{"train_examples": 45211, "image_size": 32, "max_grad_norm": 5.0, "final_lr_fraction": 0.01}
Rows from block 2 of a small class-conditioned image flow-matching model, named by matrix and row number. Rows with one number belong to one neuron. Each number is 50 + 10 x the weight over its row's rms, rounded and kept within 0 to 99. All counts start at 0.
After each neuron's rows are labels from the 100 images, of 14848 (inputs lightly noised), where the neuron reaches its highest value: "patch colour" is the nearest of a few named colours to the mean colour under the peak. Only what is clearly more common there than usual is listed. The data: larger renderings of crowded toy scenes. In brackets: how many of the 100, against the usual share in percent.
# fc1: MLP up (model.blocks.2.mlp.fc1.weight, 1024x256), inputs 128-255
# fc2: MLP down (model.blocks.2.mlp.fc2.weight, 256x1024, transposed), outputs 128-255

fc1.446:58 49 33 59 44 62 51 49 51 47 46 53 43 58 62 52 64 19 49 57 54 62 49 37 61 55 44 33 48 56 49 39 56 61 44 45 56 46 38 61 71 59 60 61 49 45 53 40 32 59 58 42 62 53 44 54 51 58 39 46 33 50 43 37 33 50 39 52 53 36 53 60 61 50 54 48 63 49 53 46 53 60 46 59 62 57 31 37 47 52 39 52 43 40 37 52 58 54 43 39 37 53 48 50 35 35 48 32 52 63 47 64 59 44 49 45 41 49 56 35 47 63 53 48 48 50 46 45
fc2.446:47 43 49 38 58 64 40 47 47 49 43 50 52 70 45 56 54 33 54 43 65 47 43 40 49 51 53 63 49 63 64 40 42 44 48 45 43 58 50 60 52 48 34 48 46 56 51 56 69 36 34 46 61 54 43 58 36 51 67 56 43 54 43 43 48 66 35 41 55 58 33 39 41 47 58 63 17 59 42 42 60 48 59 48 42 42 55 56 52 44 49 58 56 49 51 44 44 54 58 68 63 51 48 48 52 48 63 62 64 55 32 43 32 29 50 42 52 44 57 37 56 35 48 59 54 54 53 47
patch colour: purple (54 vs 3.3)

fc1.263:50 48 70 08 48 48 64 53 55 57 81 56 52 40 37 63 59 47 38 37 48 54 48 37 48 40 53 37 50 42 51 48 47 60 59 53 28 52 76 49 55 62 61 47 35 53 50 55 53 55 52 76 49 41 44 41 39 50 49 47 64 48 63 52 40 48 45 30 63 50 62 44 67 39 44 53 45 53 72 45 56 62 43 71 50 46 50 52 43 48 54 32 48 57 60 56 42 50 46 51 49 57 63 56 50 45 38 50 71 57 58 38 59 54 50 53 65 33 58 27 65 38 54 52 47 44 57 40
fc2.263:46 50 36 70 48 45 65 65 65 46 53 28 54 32 55 51 51 30 61 65 54 54 23 52 51 48 67 50 49 60 53 40 42 70 50 46 41 55 54 60 47 62 55 62 49 48 41 63 45 57 63 49 49 64 48 28 41 53 39 62 47 34 44 67 50 45 51 44 48 40 46 40 49 50 52 46 45 46 38 38 41 65 59 54 46 61 36 44 40 55 46 46 23 46 63 50 34 50 56 36 53 34 42 38 47 52 51 50 41 56 46 55 54 72 54 49 49 39 64 44 67 45 54 50 52 53 57 48
patch colour: green (35 vs 7.7)

fc1.336:41 56 30 57 42 38 51 72 40 48 50 70 55 35 57 68 43 49 29 46 56 49 44 41 52 48 37 56 39 26 56 46 31 60 34 43 54 43 35 40 54 55 57 46 53 49 56 49 53 50 57 44 48 64 31 64 49 47 50 55 76 38 62 48 53 49 27 70 49 62 60 55 44 44 53 40 70 42 58 57 53 47 58 52 44 53 49 50 51 56 61 48 37 52 68 48 27 51 49 40 54 48 39 48 50 62 56 50 65 67 47 45 63 44 45 59 50 38 65 47 55 57 70 48 46 54 38 61
fc2.336:27 46 57 37 42 52 56 46 54 42 56 52 33 44 51 53 64 49 31 52 56 46 58 53 52 41 51 36 62 71 52 63 45 57 57 52 44 41 35 67 69 50 75 48 65 61 47 79 32 63 50 52 54 58 46 42 36 55 45 49 48 58 63 39 48 56 76 34 56 39 59 36 52 57 33 42 54 57 55 59 51 58 49 35 45 54 50 44 58 43 50 69 55 19 50 48 43 34 43 53 54 50 44 45 42 47 59 59 43 73 38 45 47 57 57 52 61 43 54 42 44 61 55 44 37 34 58 57
patch colour: green (39 vs 7.7)

fc1.203:66 48 50 55 36 31 61 48 54 42 28 52 53 46 47 47 47 44 59 57 41 55 49 49 53 59 54 43 65 60 66 49 41 47 38 56 49 48 42 48 40 49 53 55 49 46 54 53 36 51 40 47 52 39 68 60 40 36 50 45 48 46 37 49 47 46 39 65 47 60 49 42 34 68 62 35 31 64 39 20 66 57 44 52 44 53 52 51 45 58 57 56 44 50 57 51 50 21 39 56 60 57 69 43 37 54 42 52 60 54 54 39 40 63 36 41 25 44 61 40 59 64 66 37 48 23 51 74
fc2.203:54 45 68 45 30 36 37 52 57 49 62 41 44 49 35 58 31 63 46 53 50 43 40 61 38 31 55 45 51 62 52 44 66 57 57 30 60 48 60 43 50 41 59 55 47 57 57 59 60 58 54 64 49 42 61 50 47 50 53 63 42 51 52 54 42 62 43 69 44 47 54 31 50 54 45 43 48 45 71 54 43 42 69 51 47 49 70 47 50 54 67 53 51 48 38 46 63 38 76 53 59 46 41 64 50 51 56 50 43 55 52 47 43 65 60 54 58 42 34 41 57 70 37 65 57 37 46 42
patch colour: white (55 vs 1.7)

fc1.579:43 49 49 47 65 47 46 50 40 55 46 42 48 53 36 28 45 55 54 67 52 39 46 49 44 38 45 55 49 69 65 60 56 53 56 47 50 44 55 51 65 57 40 40 64 45 56 62 65 38 30 59 43 48 46 65 35 54 37 62 48 61 61 60 55 39 44 47 41 65 52 43 32 68 54 48 37 54 35 49 40 57 71 48 39 46 49 32 48 26 48 48 58 43 46 72 52 60 45 48 45 58 42 49 47 65 63 45 46 24 61 41 67 48 47 46 65 46 40 40 54 49 51 64 51 57 47 71
fc2.579:57 52 53 55 49 54 46 53 43 43 33 56 50 57 55 64 56 39 53 44 43 39 47 62 58 32 61 44 51 55 47 64 72 42 56 42 54 50 53 43 31 65 40 62 29 34 36 57 52 37 40 63 40 51 47 44 53 58 59 54 48 52 59 59 61 53 59 38 33 29 50 58 42 50 54 43 43 47 64 48 45 59 40 33 31 53 43 67 53 42 48 59 32 48 52 52 67 68 55 64 58 33 50 65 51 68 42 34 52 54 46 43 55 46 50 56 47 50 53 49 64 55 69 52 33 49 46 52
patch colour: green (52 vs 7.7)

fc1.697:45 43 49 44 40 55 50 71 35 47 40 49 55 39 57 40 36 57 46 42 49 55 50 58 48 45 44 63 50 49 56 57 45 67 50 50 41 48 51 54 42 49 78 49 57 60 43 50 59 39 53 55 60 51 44 50 63 44 53 41 55 34 54 48 55 39 38 49 49 65 50 28 37 40 51 49 70 51 40 46 69 37 56 52 30 47 62 63 39 42 65 43 66 35 41 48 57 51 63 69 54 47 45 43 51 45 65 55 36 35 63 60 52 43 54 63 40 37 53 51 53 60 49 35 49 53 49 66
fc2.697:41 56 59 28 42 47 40 63 48 35 54 46 58 48 43 49 44 63 74 40 41 46 36 70 59 43 54 40 45 55 37 57 44 60 57 63 46 45 58 45 59 46 53 54 60 46 59 54 51 38 44 55 40 63 51 57 57 64 61 47 40 48 53 63 42 40 69 46 51 38 47 60 39 45 46 41 22 57 43 51 52 58 53 61 38 61 36 44 25 45 44 44 64 49 57 52 51 51 61 57 42 54 43 39 69 58 49 54 52 48 59 61 49 45 52 50 60 56 54 54 59 46 51 44 47 58 55 34
patch colour: grey (53 vs 21.8)

fc1.472:52 45 65 67 43 56 68 57 50 40 58 45 45 34 47 37 65 50 48 54 59 56 48 31 66 50 46 39 54 73 50 61 56 43 46 52 51 50 60 35 33 71 34 55 49 46 51 43 68 71 21 60 39 58 37 52 32 68 54 54 46 53 46 38 60 48 41 45 54 56 43 54 51 50 60 48 45 46 52 21 52 31 54 42 63 60 30 48 37 50 45 58 49 59 37 51 62 42 51 47 42 61 33 50 44 48 60 63 57 44 53 58 44 45 34 36 39 50 51 51 55 79 48 57 49 41 52 64
fc2.472:58 51 50 43 54 60 52 64 58 60 36 58 37 56 49 54 53 54 47 51 65 49 46 50 65 37 55 46 65 49 43 53 46 50 58 58 50 52 34 57 53 49 45 70 49 49 53 44 52 34 48 32 36 69 43 33 20 62 57 45 51 52 47 53 48 59 55 53 73 49 40 57 19 47 50 55 37 46 37 56 43 45 43 47 33 73 30 46 37 44 48 45 35 61 46 48 51 48 26 48 48 61 44 43 50 64 72 72 47 42 48 40 40 45 60 46 39 47 46 58 60 36 47 36 54 53 74 56
patch colour: white (30 vs 1.7); pink (29 vs 6)

fc1.483:52 49 45 48 50 38 58 40 49 53 42 44 53 41 42 48 66 45 38 65 52 51 54 63 37 50 51 45 54 51 59 42 68 53 46 46 72 51 52 37 56 40 55 44 46 31 43 44 49 44 42 49 56 87 49 63 39 59 32 50 52 62 47 33 67 77 63 72 56 47 45 51 50 52 47 69 49 55 38 43 55 58 54 60 46 35 37 44 35 39 47 56 43 67 49 55 66 62 51 43 56 50 43 56 44 48 61 38 55 41 53 56 65 53 62 43 58 42 44 50 50 50 64 49 49 63 50 30
fc2.483:51 59 57 57 62 53 46 48 44 60 45 59 47 64 44 42 39 52 52 53 45 62 41 55 48 40 55 66 40 55 60 51 54 50 36 40 59 21 69 42 60 50 51 55 60 45 67 74 67 60 52 55 34 42 61 28 44 38 50 41 33 46 60 56 51 72 53 43 61 35 40 53 51 65 59 57 55 38 42 40 48 52 52 43 45 39 66 57 55 63 61 51 56 50 34 50 60 55 57 57 44 45 20 46 63 53 49 55 56 63 66 52 59 56 48 59 44 41 46 42 66 31 48 63 24 59 59 37
patch colour: purple (34 vs 3.3)

fc1.184:28 51 22 64 56 62 29 46 51 46 43 30 53 68 49 43 50 38 64 54 46 59 53 47 45 49 51 36 50 47 44 46 55 59 41 71 38 53 44 42 48 51 67 42 44 45 49 38 61 62 56 49 58 55 57 52 65 46 57 50 47 59 54 52 57 36 32 20 55 57 39 59 52 72 63 61 35 61 39 37 68 45 54 40 68 55 54 44 44 49 41 44 60 45 63 49 57 58 49 53 55 68 46 53 52 57 48 39 55 48 60 55 35 46 43 43 46 39 64 36 48 57 49 49 49 46 57 68
fc2.184:72 51 78 49 38 33 64 53 54 37 55 35 27 37 37 47 57 47 54 38 72 59 48 54 54 54 64 52 50 36 36 58 52 49 40 55 71 44 49 51 64 57 57 50 73 43 37 55 54 48 62 55 44 75 47 46 25 49 48 33 63 45 47 37 49 52 58 71 58 57 54 48 54 49 41 41 67 43 40 58 50 64 61 49 64 56 51 37 58 44 54 50 47 48 43 55 39 43 38 47 48 61 59 44 50 48 54 51 44 48 59 54 62 62 68 40 41 39 55 55 59 38 36 18 43 55 46 51
patch colour: white (34 vs 1.7); pink (27 vs 6)

fc1.691:38 39 48 56 40 51 55 68 43 67 33 64 51 43 63 58 55 46 48 46 42 43 53 40 48 33 56 21 59 61 70 47 54 49 54 52 59 57 50 36 46 51 28 50 49 46 28 60 59 64 60 49 47 40 36 67 54 67 40 47 46 38 55 46 48 52 52 56 52 59 55 42 56 48 47 43 51 48 51 60 45 43 46 44 49 45 73 50 50 51 55 62 46 60 47 36 43 58 58 60 41 51 68 57 60 49 56 39 60 55 59 67 52 36 53 37 52 50 45 55 44 38 63 55 43 33 50 57
fc2.691:53 49 54 45 47 40 58 28 49 43 40 45 55 47 44 44 66 53 54 55 53 43 48 62 55 49 79 66 42 29 60 28 46 52 54 53 35 42 52 52 48 59 47 47 58 51 50 50 51 65 41 32 53 66 50 62 53 30 42 56 49 28 33 38 46 52 42 60 49 42 41 41 70 58 42 56 41 48 45 51 53 52 74 51 51 55 50 44 55 50 48 42 51 61 68 45 45 34 67 37 49 56 46 45 59 41 52 69 50 43 38 54 63 58 52 50 44 48 51 74 60 49 75 30 51 39 60 51
patch colour: green (40 vs 7.7)

fc1.358:37 59 49 27 56 36 52 36 48 58 56 52 49 50 44 37 43 50 30 61 50 52 51 44 58 48 47 51 61 42 50 48 53 68 28 45 50 51 49 45 38 50 60 64 62 58 49 57 46 57 38 51 44 51 45 69 42 58 43 51 42 43 37 52 68 54 61 53 57 41 43 52 49 43 48 64 65 54 46 46 55 52 54 76 61 64 45 37 48 57 54 27 65 38 60 54 57 44 37 48 51 44 36 51 49 35 57 45 67 52 49 49 55 49 48 59 29 58 18 33 67 67 62 46 52 40 36 52
fc2.358:47 66 55 49 58 50 66 47 44 53 60 59 52 52 56 58 54 57 53 45 51 41 48 47 50 49 48 57 45 47 57 56 61 49 38 36 47 48 68 44 45 39 49 48 51 54 55 57 63 60 57 38 44 38 54 59 58 58 50 65 51 32 53 49 46 61 45 63 38 36 46 41 63 32 50 49 49 61 38 50 53 49 56 28 22 48 64 50 41 50 33 38 47 38 50 52 41 53 55 50 58 47 36 49 39 60 54 49 36 48 48 44 48 50 56 66 36 58 44 55 47 44 42 51 54 49 49 37
patch colour: grey (52 vs 21.8)

fc1.741:56 46 39 43 53 55 45 49 54 44 65 60 53 63 52 42 60 28 58 55 51 58 62 51 46 66 44 43 45 44 42 11 51 49 56 52 78 46 52 47 60 53 58 51 51 33 53 46 37 63 55 56 59 37 57 51 38 40 46 67 29 81 43 53 43 40 30 56 46 53 57 47 46 50 33 55 57 43 38 56 54 50 60 51 37 56 44 44 29 48 54 40 66 38 36 34 50 43 48 55 59 53 36 45 46 51 42 66 69 61 60 59 52 53 73 52 56 47 47 54 52 56 43 46 36 58 35 28
fc2.741:45 47 38 46 55 51 52 52 50 49 50 37 55 42 51 50 53 58 50 49 51 49 65 54 52 54 51 45 12 59 43 77 54 49 52 66 25 56 52 65 48 68 57 53 43 34 56 46 38 37 60 53 56 58 28 53 58 54 59 44 30 71 42 56 44 43 70 58 27 53 31 39 33 54 22 61 29 51 51 39 37 44 54 50 51 39 38 51 49 46 49 46 50 47 65 40 45 26 46 46 40 47 51 52 56 65 45 34 47 42 60 58 53 57 27 44 58 57 48 57 61 50 56 46 52 54 44 36
patch colour: purple (84 vs 3.3)

fc1.241:41 46 30 54 54 47 51 75 40 56 45 48 53 62 44 56 53 44 41 51 66 61 59 46 36 40 47 48 38 41 37 41 53 72 61 55 45 38 44 41 41 43 73 56 44 33 44 80 37 55 50 34 53 56 42 40 50 50 57 57 57 59 56 28 60 48 33 39 52 61 44 62 42 57 53 50 38 27 35 52 61 46 66 71 54 34 53 45 40 42 60 48 44 52 48 54 48 52 38 45 24 50 43 53 52 32 43 46 58 57 42 62 57 43 67 52 54 52 58 47 40 53 52 45 45 51 61 38
fc2.241:41 58 65 47 55 47 65 48 55 32 30 53 61 35 42 48 65 33 41 53 49 63 48 48 43 63 40 36 69 52 45 49 63 62 53 44 59 41 21 47 43 55 43 60 51 64 50 52 49 52 22 58 59 58 56 82 39 39 38 48 52 48 49 36 54 36 59 53 44 47 50 51 65 51 43 48 49 36 36 51 66 42 54 69 54 60 64 57 48 36 48 52 59 38 50 55 72 59 59 53 69 42 60 53 67 43 40 42 45 62 63 43 54 54 68 50 37 31 39 61 45 45 75 42 55 49 54 54
patch colour: blue (28 vs 5.3)

fc1.248:50 45 43 54 60 34 29 54 57 43 52 42 42 61 50 43 37 32 45 48 63 46 52 50 54 43 42 44 58 46 44 50 39 36 50 55 60 56 52 51 48 60 62 45 74 47 37 57 39 53 66 41 45 34 33 49 29 44 37 59 51 56 51 52 41 40 58 47 45 59 44 51 37 52 51 45 65 58 40 43 56 51 64 43 29 58 50 40 46 45 60 47 54 54 39 55 48 53 63 58 42 55 49 63 59 39 57 59 51 53 71 52 43 52 46 34 61 52 37 51 49 58 51 69 43 44 46 54
fc2.248:53 57 57 52 59 43 43 53 56 38 58 65 48 55 42 43 58 51 40 45 64 38 55 52 51 59 45 61 50 74 59 59 45 35 64 59 67 43 58 56 42 31 31 48 41 54 48 39 41 54 50 40 36 61 52 48 55 39 47 38 49 50 50 41 50 46 51 58 67 60 45 36 31 41 62 32 53 56 35 53 39 45 49 51 45 51 51 45 42 52 49 49 53 56 57 39 49 67 54 50 56 59 57 56 51 43 49 46 44 62 61 49 18 49 44 72 63 53 52 67 66 57 65 50 38 48 46 44
patch colour: blue (27 vs 5.3); purple (26 vs 3.3)

fc1.422:55 54 50 35 43 40 53 60 54 54 60 59 47 44 51 43 55 59 59 65 61 55 49 19 37 57 78 50 54 57 63 47 44 61 56 60 48 21 53 56 55 64 62 50 49 45 55 46 46 53 47 52 62 53 42 53 44 43 50 48 58 45 43 43 51 55 45 58 56 64 46 51 37 43 45 45 74 53 38 68 69 45 64 48 73 52 58 56 47 55 49 54 48 47 49 47 44 59 61 66 41 56 55 21 33 44 52 58 59 43 51 48 44 65 66 53 44 62 47 41 45 47 43 66 58 45 54 50
fc2.422:45 43 69 52 45 54 51 54 48 47 52 49 42 34 49 44 57 49 45 62 41 51 65 41 45 66 43 50 50 62 46 53 66 49 46 28 46 56 63 42 53 58 63 39 35 49 38 40 38 45 60 68 62 57 41 52 66 41 66 50 41 55 47 34 45 45 28 52 38 62 59 48 41 59 60 47 54 51 51 39 51 58 32 64 57 60 28 33 28 62 63 51 45 48 51 49 58 50 55 56 45 43 55 46 52 51 44 48 68 48 47 47 43 54 63 37 50 65 48 40 60 72 40 49 48 45 43 57
patch colour: brown (70 vs 33.7)

fc1.560:61 44 51 58 51 62 56 61 43 51 45 49 62 37 42 37 38 53 49 39 58 51 52 63 50 38 57 44 36 40 57 51 37 72 55 70 50 63 50 57 52 34 47 40 34 54 38 53 48 39 44 41 35 52 54 60 31 48 48 58 58 58 25 44 54 57 54 29 42 48 57 61 25 60 58 35 42 45 57 49 58 44 42 54 43 55 45 44 57 54 82 53 54 59 22 38 40 52 50 54 45 52 58 43 43 55 55 67 63 50 76 41 58 57 59 46 49 53 50 47 45 58 61 46 58 48 56 35
fc2.560:79 59 60 63 50 52 40 45 52 57 50 32 60 45 55 52 39 40 49 48 51 33 45 64 43 39 61 42 52 52 53 52 42 33 40 47 47 57 67 50 42 37 46 44 38 56 49 43 38 43 60 36 33 50 46 66 55 31 70 55 57 48 62 33 34 49 52 53 24 45 54 61 56 55 63 57 54 46 41 43 57 46 55 57 53 34 61 64 50 56 52 48 44 51 56 43 51 53 36 48 61 56 68 58 45 47 47 51 40 55 38 62 47 42 40 58 26 38 37 57 46 45 44 65 42 30 47 54
patch colour: green (31 vs 7.7)

fc1.631:43 59 22 53 60 45 32 67 72 44 53 42 54 49 39 52 61 46 35 55 50 41 50 38 58 42 41 38 42 38 45 54 62 37 69 62 67 59 57 34 39 43 50 46 59 52 46 45 49 42 50 57 35 64 35 49 42 38 44 71 56 59 45 37 49 54 50 40 55 48 50 52 58 51 36 40 52 39 45 44 45 45 45 70 66 46 48 42 57 55 67 50 58 41 56 39 39 54 20 40 49 45 53 54 47 57 47 51 48 37 39 57 49 44 63 62 48 54 58 45 32 75 51 68 20 44 57 63
fc2.631:43 58 37 38 50 48 33 56 53 35 44 57 51 49 58 58 58 53 51 41 60 54 45 47 51 50 45 32 74 36 57 38 48 62 56 52 48 54 59 37 69 40 38 64 51 58 49 60 45 36 35 45 36 45 46 52 45 52 39 34 54 34 32 59 51 78 48 47 57 43 58 67 47 47 69 37 32 52 58 57 55 54 52 62 58 42 43 54 50 53 58 46 86 38 46 50 50 63 49 36 70 48 50 65 41 40 34 54 37 35 58 48 60 55 60 49 54 49 46 38 46 34 59 40 50 36 63 52
patch colour: blue (48 vs 5.3)

fc1.378:50 31 48 47 62 64 45 69 39 58 60 55 61 58 36 37 53 60 47 60 51 52 46 43 37 47 46 36 39 64 47 44 45 47 57 66 56 48 61 36 38 43 68 64 39 50 38 34 52 58 42 36 48 62 49 63 48 52 43 32 47 55 59 40 59 51 64 27 57 64 61 51 36 41 56 62 51 50 38 30 53 42 67 52 51 31 49 59 45 37 43 41 66 51 39 46 44 58 46 67 62 42 61 36 50 42 44 53 48 54 54 52 57 46 55 33 46 37 59 47 44 47 34 38 38 50 43 33
fc2.378:43 55 53 44 52 48 71 56 45 35 61 49 54 40 44 53 68 67 56 50 53 49 34 58 35 49 56 53 48 57 59 49 43 51 49 35 37 44 57 48 62 49 32 39 50 50 45 48 31 60 61 45 54 46 37 56 36 26 56 64 51 47 56 48 45 50 43 68 50 57 63 40 37 69 49 59 42 51 43 62 52 65 38 50 50 45 60 50 47 53 62 52 60 36 44 56 36 42 55 50 41 53 51 34 60 29 37 49 47 52 66 53 58 54 41 79 55 59 53 53 58 57 57 34 56 62 55 52
patch colour: blue (38 vs 5.3); purple (28 vs 3.3)

fc1.641:38 59 30 40 37 50 64 37 57 39 51 46 57 67 55 52 45 55 50 32 67 55 39 65 36 51 35 35 30 68 52 62 49 50 61 42 62 53 55 70 49 74 50 54 52 51 43 43 48 57 54 41 69 35 47 59 42 45 52 45 35 59 38 43 46 61 64 40 38 36 59 61 61 62 50 66 48 63 44 55 42 52 59 58 63 60 54 65 51 56 62 50 38 39 41 59 42 54 52 40 47 54 47 47 47 54 55 42 68 61 42 52 50 47 60 65 58 45 41 56 67 45 67 38 63 68 35 54
fc2.641:53 57 52 49 76 35 65 48 44 59 42 38 44 57 63 55 44 43 49 45 54 32 53 40 37 54 36 43 55 65 52 49 54 48 49 50 45 47 45 57 42 49 48 38 49 62 41 40 40 54 37 34 62 61 46 47 43 60 43 38 43 53 51 47 61 59 39 38 49 36 71 41 65 32 59 49 34 55 29 57 57 41 45 47 35 22 55 58 50 40 43 48 81 66 37 34 55 58 46 69 55 53 51 50 40 54 42 54 32 57 42 48 63 53 61 36 49 56 35 42 45 54 52 61 42 45 49 60
patch colour: purple (27 vs 3.3)

fc1.437:46 54 52 40 51 22 60 58 47 43 42 42 47 23 60 49 38 68 62 63 64 51 41 60 51 52 50 61 51 38 67 44 43 60 51 39 56 41 54 51 44 46 51 60 53 70 56 36 53 39 48 49 59 32 50 49 55 57 42 54 37 59 48 59 39 41 51 52 58 45 45 55 43 45 33 49 61 55 70 28 56 64 59 55 59 45 67 43 64 54 69 49 47 52 63 65 40 47 46 53 57 42 47 39 48 45 53 35 46 37 49 44 59 51 60 52 58 19 46 47 46 46 41 63 39 52 61 33
fc2.437:46 57 47 37 43 52 81 50 62 66 45 57 38 24 58 60 48 51 56 46 58 53 54 58 60 48 56 59 52 52 32 45 46 57 44 61 48 41 51 48 29 49 65 46 52 48 43 74 45 54 52 65 53 75 64 46 48 61 54 20 61 54 54 50 43 51 51 48 59 46 52 41 48 59 50 43 51 40 49 60 39 44 44 38 65 63 36 61 59 47 48 52 50 47 50 57 59 54 41 34 26 56 63 43 37 47 68 52 40 38 53 50 58 57 63 50 50 65 66 66 45 43 53 45 48 48 58 53
patch colour: green (26 vs 7.7)

fc1.222:46 41 62 50 58 47 48 34 48 61 51 45 47 44 53 51 69 39 52 61 32 51 57 31 40 46 43 39 63 42 48 39 65 54 36 52 40 53 29 58 35 51 60 66 69 35 65 41 41 46 42 62 62 64 67 65 57 49 59 52 54 61 55 48 63 50 46 29 39 60 56 44 51 34 51 40 37 40 52 55 66 51 46 35 37 61 37 51 51 45 43 36 44 45 55 32 55 37 31 48 62 54 58 57 51 41 57 58 59 40 47 54 58 61 46 43 44 43 57 40 62 54 56 68 64 45 47 61
fc2.222:69 51 62 48 52 40 40 53 32 46 40 47 45 42 48 48 55 36 43 58 58 55 51 64 62 30 43 48 45 28 57 59 61 45 57 40 31 43 56 57 30 44 56 24 68 42 49 41 58 52 40 57 39 32 28 33 71 39 59 53 58 58 53 44 42 59 38 56 45 51 41 44 51 37 47 49 36 46 75 54 52 50 39 55 51 55 58 40 49 54 56 54 36 63 60 36 46 50 32 39 33 57 41 55 49 45 38 71 60 59 62 53 62 45 59 35 58 64 39 39 54 69 43 51 46 59 51 45
patch colour: white (74 vs 1.7)

fc1.415:41 46 48 47 53 55 47 57 59 58 63 59 60 58 56 42 51 58 51 39 61 45 48 54 41 41 51 28 46 37 54 35 47 43 47 51 52 46 36 52 32 43 51 53 54 51 40 41 57 73 58 60 44 48 47 52 36 25 47 68 51 54 58 48 40 40 51 30 44 43 42 64 50 51 39 68 58 54 49 35 64 65 57 46 45 54 64 54 42 43 50 59 49 47 56 56 49 40 46 59 49 55 58 42 59 52 34 56 58 55 48 32 53 55 58 60 60 54 38 36 61 45 61 49 54 55 71 40
fc2.415:34 57 48 39 48 48 42 47 49 53 61 40 59 63 48 27 61 50 56 52 59 40 54 46 27 57 61 41 50 65 33 52 41 54 37 59 50 44 52 44 63 65 54 42 43 47 57 51 54 53 51 40 40 63 56 49 25 57 45 59 57 50 53 54 59 50 37 48 62 53 45 48 51 49 54 41 60 36 42 58 66 67 45 53 55 56 43 51 58 41 49 50 48 59 46 44 35 49 18 65 68 43 51 45 54 53 52 62 47 52 29 57 58 47 54 34 40 46 33 70 42 59 44 50 58 58 70 54
patch colour: grey (66 vs 21.8)

fc1.18:33 50 67 55 48 69 33 57 57 41 55 66 43 47 50 46 50 56 65 64 65 56 59 59 35 37 52 62 61 47 40 56 57 65 59 62 45 38 56 40 46 47 49 37 43 48 60 55 42 35 42 54 64 61 49 48 39 44 45 45 31 79 64 38 51 40 40 32 52 54 41 40 58 66 55 42 56 51 29 45 51 45 55 53 54 46 56 59 61 55 64 36 51 43 54 57 51 48 49 68 51 60 52 28 50 59 41 50 52 31 51 67 49 63 49 56 37 41 57 55 41 50 45 25 59 55 41 45
fc2.18:61 61 54 67 55 56 38 54 57 56 42 51 64 63 55 42 48 47 54 54 59 61 66 42 38 40 70 59 55 51 49 45 43 60 47 52 59 51 45 37 31 44 46 43 51 49 51 56 48 65 62 43 70 61 26 36 45 48 53 71 43 48 51 63 34 45 61 47 53 28 50 57 52 56 53 58 46 50 47 53 54 46 29 47 49 37 26 62 48 48 45 52 55 55 46 43 37 52 53 36 56 57 43 55 42 52 61 59 60 24 50 51 54 65 35 63 65 65 44 72 45 31 58 56 43 46 53 50
patch colour: brown (65 vs 33.7)

fc1.365:46 56 40 53 55 47 55 40 53 34 41 60 53 36 62 53 67 47 52 32 51 44 56 54 56 61 51 29 65 63 56 62 49 49 49 48 61 45 69 57 53 64 50 47 51 64 46 48 55 59 48 51 40 50 50 49 47 46 72 52 62 48 49 49 47 40 44 55 53 55 58 57 42 49 49 41 48 32 50 42 59 41 53 60 41 45 46 64 49 54 71 77 42 36 46 53 43 47 43 50 26 50 46 53 47 66 46 72 34 56 64 48 66 68 42 44 44 52 69 45 47 38 19 50 46 33 70 52
fc2.365:53 59 48 63 24 50 52 52 58 52 46 46 65 52 68 49 46 33 30 48 37 40 28 51 42 37 51 38 51 53 47 47 65 49 66 52 43 59 45 59 68 24 35 61 47 65 53 52 45 47 35 51 48 44 58 53 45 61 57 45 44 47 57 44 30 58 35 44 25 37 64 59 62 54 45 53 54 49 57 33 27 36 55 64 45 58 62 38 41 32 70 48 49 33 58 48 48 47 42 43 64 52 69 52 55 53 72 57 59 51 40 46 39 69 46 48 43 53 40 58 41 56 38 66 49 56 60 66
patch colour: grey (72 vs 21.8)

fc1.754:55 39 62 41 60 60 28 47 54 59 59 41 73 46 64 35 45 49 38 49 49 45 56 62 35 55 45 49 35 56 63 49 55 53 47 48 66 46 40 55 51 57 54 58 58 36 61 61 54 38 49 60 53 38 62 51 63 26 52 57 48 39 48 52 39 77 55 47 50 54 47 35 40 69 58 59 50 56 43 60 44 43 46 50 48 50 51 35 57 42 39 41 44 62 47 42 61 47 44 55 40 32 39 55 53 34 51 47 60 62 50 48 57 62 36 30 53 37 44 53 41 41 43 55 36 65 62 57
fc2.754:61 49 45 61 59 36 51 41 46 46 42 56 57 49 48 41 33 46 44 67 60 23 52 54 33 53 46 63 31 54 56 54 37 55 70 47 57 53 57 55 55 49 46 48 34 62 36 51 39 45 47 40 47 30 48 52 72 56 47 49 40 37 43 62 51 55 62 48 56 45 59 49 52 52 60 46 37 46 53 37 51 58 47 30 51 54 79 54 48 69 63 41 63 44 57 46 49 43 52 54 56 43 55 48 36 49 58 65 38 72 44 49 65 32 39 64 55 58 48 42 46 57 51 47 53 54 58 49
patch colour: purple (31 vs 3.3); blue (27 vs 5.3)